{"train_examples": 39062, "n_mels": 64, "objective": "epsilon", "text_encoder_bias": "all", "text_encoder_dropout": 0.1, "text_encoder_kv_group_size": 2, "text_encoder_positions": "learned", "moe": "expert_choice", "patch_size": [8, 8], "residual_init": "none"}
Rows from block 3 of the denoiser of a small text-conditioned spectrogram diffusion model, named by matrix and row number. Rows with one number within an expert belong to one neuron, the router's apart. Each number is 128 + 32 x the weight over its row's rms, rounded and kept within 0 to 255. All counts start at 0. Numbers have three digits each.
Before each expert's rows are labels from the 100 clips, of 14848 (inputs lightly noised), where the router gives the expert most weight on average: "responds to" is what is common among them; "peak in band" is the frequency band that holds the peak. Only what is clearly more common there than usual is listed. The data: synthetic speech, music and everyday sounds put through simulated rooms and audio effects. In brackets: how many of the 100, against the usual share in percent.
# router: router (model.blocks.3.mlp.router.weight, 8x128), inputs 43-85
# gate: expert gate (model.blocks.3.mlp.gate, 8x128x128), inputs 43-85
# up: expert up (model.blocks.3.mlp.up, 8x128x128), inputs 43-85
# down: expert down (model.blocks.3.mlp.down, 8x128x128, transposed), outputs 43-85

# expert 3
responds to: speech (100 vs 25.2); number of effects: 0 (55 vs 24.9)
peak in band: 0 to 250 Hz (99 vs 12.5)
router.3:178101101107113092111176099151155099063158104085141103079107098101115145089173076145162169159107146148133162182119125081098119103
gate.1:153117065126143158124107140109134166076145119183157108106147165110131176115163160105155114093079117103154121113171150133106143117
up.1:126134167121109133095154118090134105147111105128103104151146139155145082133121116131149143203179121181146102133127121144141161180
down.1:122106107049097174089152143142105152126099112124139110149126154072075122116122095134160085155094146120163084122114177113127113131
gate.2:121083104063114102076114104150080158098140182130077137143144191074127122128114073148119165055173091136119152084138140139068133108
up.2:116110093117099119147140135134148189126145132177091150217088078159092161164124126114116164135127097103146212132114093122155133133
down.2:150101120091130133171171140096137088136141204171137182102143108163112120167116139058146094093101147137129156145154168128135155091
gate.3:098076095095108146140156098080148083098143087165126076111085124152144128116161133097127159123113168114149147135115157099138106112
up.3:101084161137127105132146155079179221141095127110193100068164088143160146150147122139187093139113152091150124094138159187156137098
down.3:149117125156129125077076040153167110094182147115143088119109105115155161164145151155122129041201078117144078099139140126111140140
gate.4:161125118101161138134163140125111212134113188129213155184123109092086088162124104173095123094065094082139133128149128170098124064
up.4:108115156156100133139127105164167091141146109124062094092168149172121175064147162117064181148202175177126151083128104058154112187
down.4:158138093140171202126155118165144151140144153138117177151128082127108121187091087151156083144055145149107094126136129152152144156
gate.5:100152119117086135154117084185134097169181142146050139187152190135150171137154110089067154131103118163112060090149113066171097173
up.5:155163123171081133156124165108118107148134174137115155144105112170128125101146152202094141132155102154141105115136135136125080137
down.5:130161122120173128095186134082065174162170131153141133157135109141072051134095116112126084189123137135168067112089158108147140160
gate.6:120159091104164107092080106129088193085125143155142160140136112094129117164109095101133119137028050145064099117163141109089116096
up.6:092111145225160098111139122139155136137087120110153137160086080162126181128141112149105121124190129150135130088095130126116167160
down.6:143124155168153084139096112142098220115065107123104119120124080089126157119170122131118182165142101115135109098130152125124130151
gate.7:147168110156083113139105130079134176115132176167114135200255173103111218158157149119094139055118108091121165049136097138165080113
up.7:139090167117116136109132102161117182114183123137131161185025063129145104118143074147088159125156120157134171232108109123088121131
down.7:142111136090094142105135093069152116119159163139117177128102103104118160155155123059205092088093144125106089109159150191193107189
gate.8:192106103209170132133148095196089098100166114120184118158112089142115183128151115118114184068068102128134151128127113094087157110
up.8:112178150112145118104136091175129059117101126156111114154148124135122120116142163134151133135097147161091107139113110087135173184
down.8:119145139167135124144120131186129103191096092078174089056080079153156162162110101140138163157190136151114126165140125075129116093
gate.9:131108137111124095130224120168148111143083136121127115161130094188176155101100105149146154173115185120150145081130127068136164135
up.9:140164112103175130079101146101159017092085131074158147089093150169131121110130128141116153116169162089104114195157117137065116112
down.9:112150124218086151097172151199070068144106113114113115123152088126088108079139184145140119164167105119130163126085118086140108104

# expert 5
responds to: dry (66 vs 20.6); everyday sound (56 vs 24.9)
peak in band: 2000 to 4000 Hz (71 vs 25)
router.5:089163143152120163163119164125153143154101163172141179156093129157172105117061193103105111056163112088108083145125138154154155153
gate.1:120106121130162112118126067156141125054153172156137180142150180187107175076104106146113167131141099094136079146118180148102186160
up.1:165130117121108139146156108173132126151108092076150094116078125091182129098207150128065176189102117191158133131123140107122048098
down.1:115162154111157120123109089146107136071146106101139093128135157082154153078083109148146099153100155168140099132149070178128055188
gate.2:119184132145039174115106099131194150047112085123127141135112118129084163123156184106124128132150101175084079111124083126185153113
up.2:149110084139166148163138138112104092147145157150135123091135127158155144123118046172139163066099145094133154128145160165104158103
down.2:120172158075160108140175152127145069134147129114102124145158084120068095128108078132122092138147143216125122121115080139066106123
gate.3:124112073130170089138130115109174148133080140168102116149147154097172162146135123093114178129065084148152140065134127101099117163
up.3:146159107093107081118175115138161093096135126150150157129119101113169081119124156159192184093066103150114160133106123123132074094
down.3:142153130104188105135169132170112104113088114096100147134099148128085112113046107135188093050192125141128102120149134141117147130
gate.4:150109137071131105082162162155161090097090087122189170122123137148141134114130160136128129145113109124149118122119071122137199092
up.4:142185173156129133106122108122111156164135148159107117094132134097089103116056187124092110069155101182112096065154144127211132161
down.4:132102064112096104145111087093144146180138059117103116166156105181174106126149116140138125121116125121123134106118093150107200177
gate.5:110173178123089092135125131097201054129096100128145157159054102128181126125176127136118082175066151156095081171122129104143115139
up.5:151125139101150056142172116161096121125094121111152117254117102158113128136111140133098150163162122135149178105119088114110140173
down.5:103201113086104083099130115106117146146070116141124085083116155143127160143138112173119090109096114106101182127136148141091134094
gate.6:111113102157138150132152054123085136134177142141165212112183109165122121170164092109160127104098120180155100164177052122134087115
up.6:154102130178129101121064168105128104134090090128168127161136135101146109086090195197060090142150144113120150122109160090098123173
down.6:166129174167141150145185068154150101122120098133124096121166117101212124189126085107152079131087098088102151110078188152147166087
gate.7:112148140162073140184116160111148109066109095062108161144106115069139130105143086126078089121095091178112139129165100118110188096
up.7:144144084122163168080152096128121152091129125088120145157162143077110119184141082152136108124105102174103104130184099106084180054
down.7:134115134130059137152134132143114138060127158186140108121032118168121135083164111149088179149182121070131113154099147108082068122
gate.8:167140105170095137097116193167116129147141167082136168077147150135107150165104150126153195135122154083094102122109058076165164138
up.8:092095135162126116103106170069133125141122179174104127094172131166085104146063123089159129083167126037120138125164075193145188173
down.8:180127072123177140148156049159105111095125151095122188076100114130119152084183108115085177107129143086083165120109070159097159119
gate.9:108108108157108109106140172167096128166137190085146088102149124109111174189152153089074083081146167085164134150117160067122061098
up.9:081103133152123119154108173074121120139127149187114114109162135161095118146075115102120088075169134063144146127093144190144193161
down.9:090112053116141164169125076158089124068135176091135075109121156093114119046090093177154065161150164096164110113130174162114061167

# expert 6
responds to: band (77 vs 24.8); number of effects: 0 (61 vs 24.9)
peak in band: 1000 to 2000 Hz (33 vs 12.5)
router.6:159140114137119103148108133147148080098119096116112118177057150099099228165225116106125133130109171110181193121125102138101133124
gate.1:132115113084127194135146151200187045117113136120172157161118157117066147146134146121181145117164171084137193147159136119140123085
up.1:160154106106137157076104089170170137070152159105164198099102141169147150125135093117196144086087119161107055224128135098097152108
down.1:171141125109110113096143143110087102171129148143105132134140117101151107149111135111216149076077093164112094175125097175194117112
gate.2:113171165111126127158122123150121176129080156127116172096132169157142091135082134140124158140140096115134085189148135113113109119
up.2:130136140137139120095160161102096136128130204096129100146148119156115157143087094096154074166138126148156090100087127111080133100
down.2:075163115143130102144150137206142147114134133112125172056131144121154121117106140174077098045116082168101173114107165144119116146
gate.3:170167075125160129143081103163109133126136152150171118186122130088119161150104149040157101119065083139123108099145093110137128102
up.3:202152073190153092132113105106051090127102154121205114214125108085132132153080122118148109135084069142168135115122120135042149124
down.3:128133119131085153152198133104142092124169155129172116122060113113116088098100194123098117123063139172073123100162109101110127131
gate.4:163110116149143064120138128126177196160107156162084168138117130085150107145179173162126146172128118154127149084169099146090136116
up.4:144129067118133129131151123095100249121148120125083094118124134155118098156094127128134169196158105173177109110173124140101155158
down.4:175154085070205128145109143079133101118146125158112105159130130140146206173091050167131130094121104177153119084149100133124140166
gate.5:101147104153179115103133131185055100066204127120146124088136194073105134146124135032149118152089128083076134152146102108103151091
up.5:113127165072105089131134059087136179183101132143139139135097040176164119139139153162118116115145125123159087142089103149128108156
down.5:163150128093094123155145111165135205123103146125114111082116028096134158147165137111146131100119126086109093181163169087128139127
gate.6:122074104107134173191155157115153109097121116126133060178140148154115122153157093134136102121146169145155122107117133155133143133
up.6:108126120136144101055075132128057095137099101119132146158130157086124089118090113131089157134150059165100168115159141099084170142
down.6:096179114118129154130179136108119146148136152148155136188093107148167110121080132154143088132116082190138181129120109109171140147
gate.7:156121103063174129159155108153096112199090141122123148183130179103098118146123151152072182113150088142167113108116095121128116165
up.7:161104138134138090098102159066096186127102176170094089108163143148154109131156155155140102172178119146155139068190131156093124103
down.7:118199156138184053116172115095068173131107125139132176189098099169114125138109097132130090119122142113163122041130124136126106183
gate.8:128104015133146208143140121140082166131123183102165109086152161115065131208095116107099178116121120114076062117173096131111156127
up.8:177103101172107127068179155119126047127137111131122116066111118130134148109161097159117114141152099101128142100135085162142160140
down.8:152184116143111136149096047105095096110118090149098087110117131089164132159116104125134131138102097088080133165161102093222120041
gate.9:128157075207155132159114152095110102109162101068142101083120148132142191136089170065104134127129129089128128119111110106079098115
up.9:134143119130115102151185137147143056151146101116044120160125132137192093124126169114095125129163187172147111100164142100104142149
down.9:151112096127096151101143158108097124118101130131088139179150163149076155075077174113116103065047135138167182121109096108141150120

# expert 1
responds to: everyday sound (95 vs 24.9); reversed (73 vs 13.2)
peak in band: 4000 to 8000 Hz (69 vs 25)
router.1:208112097102145154125144086177070178128124128088146079130168175084106187172126106143147187148128114149170145119108087095099109082
gate.1:206118142099087114156107111175098103106149114120109127148147112108107181131177142155095121161061089161171151080125126085073111077
up.1:150139124109167125198132197046097134117169147173147122158151169103100115112120117081114083187110148089149142144108072091111121144
down.1:104106111119133079142139098162135135176121095122069194124103140147199139130151138085166137153178102134100140120135132149199118122
gate.2:158123146091139067131148145147142138123124129104061106183094044126140140064164132160155103097140139178152123155131129091119129138
up.2:167160158060171119101096128113103107165159159097084117098174131103127135123139154103185126086086171130134124180137132115140107116
down.2:108149179167098106116132109160088092155116149113165097170128041119179101143132097171106098114156095103140160158151067108145151131
gate.3:120084114166109126142117109146159168136131147087179103097078196143124138099115111127081129146135148134137169176112106099108137113
up.3:121103141109111088139140173147185164109141085121141126152074169139147119130099163123133112132206092078119126140135125147105099110
down.3:105135156072148088099134145126136080116117119160134132109159125155255114115117113203082124083098171100150170144114159100098125129
gate.4:123118107098174150136105103106122121172105159135114068134078117127090165133115115126144154102164132149143040154158086087148144082
up.4:099136158103155151076096156169138133148112167054106078099196101138077129099155142135090161172133084157111139175174149121168175085
down.4:178073088120168177106167161142119130121083111113128153142074070129115152118141179132144106098109085145129129078129206115168120152
gate.5:077082128158154074148155099175116233127093128127212112045184170100131102119082131147119146158167040106133144089133155170133124095
up.5:132095138148119137117129095096082186125132157149150127111136059088145076135102128139152135133130022128161136089126184174092161081
down.5:099183152121125155129146118120117210154104154164147094178150073114124074140117142151163072167128121127117201116139067167139158096
gate.6:164152122068093161153135121161109186176080158091179127155142161125117157154117135112147163112119050140174128090146162169118168115
up.6:178126144053066072140167133142163167125109155128186148108178105111159171088167142150132117170063108093171161072125129116129112077
down.6:089121148072124079133139135084134153144079108122164108160082144127255113072114153174073141123139118098152180100138122071107140100
gate.7:109132143194146130145164091152170184135132123118099114093059053161127123080100121134135099125108172127104116078101147104148147147
up.7:112150133217108183153169132127147163150141143131080103127103101154147124059090119128100104100095206116137134110113136063144151099
down.7:086138136079081126104124101118149115147160116143148108107051218146161138117160157130101118076139098108115103149157156161157128129
gate.8:107122122158180151183118095161169096182158151085166142106026117159103110149103138084110180059159136126092053154128147130146145128
up.8:100120191164128163152103084184131109145129089060166093089088151154168076092155136143111098132129155172141145194154159139169136123
down.8:107169083054118105123143142181108080104196126112205108164141170121154123132141101108132127130205100133114127255124103112177149078
gate.9:120124136123125089105138117141199137135099133184077175122143135141134113139075121114102135104152115125062089151099159132203147145
up.9:086121134091082091090131132156198118166068139156105177108176151134162133151090109092112148139112123145084084162139125165238153158
down.9:120124081106153123111135138102187126171083184173103129077141159157094096108107124127096143131128077064051161135120150109125141118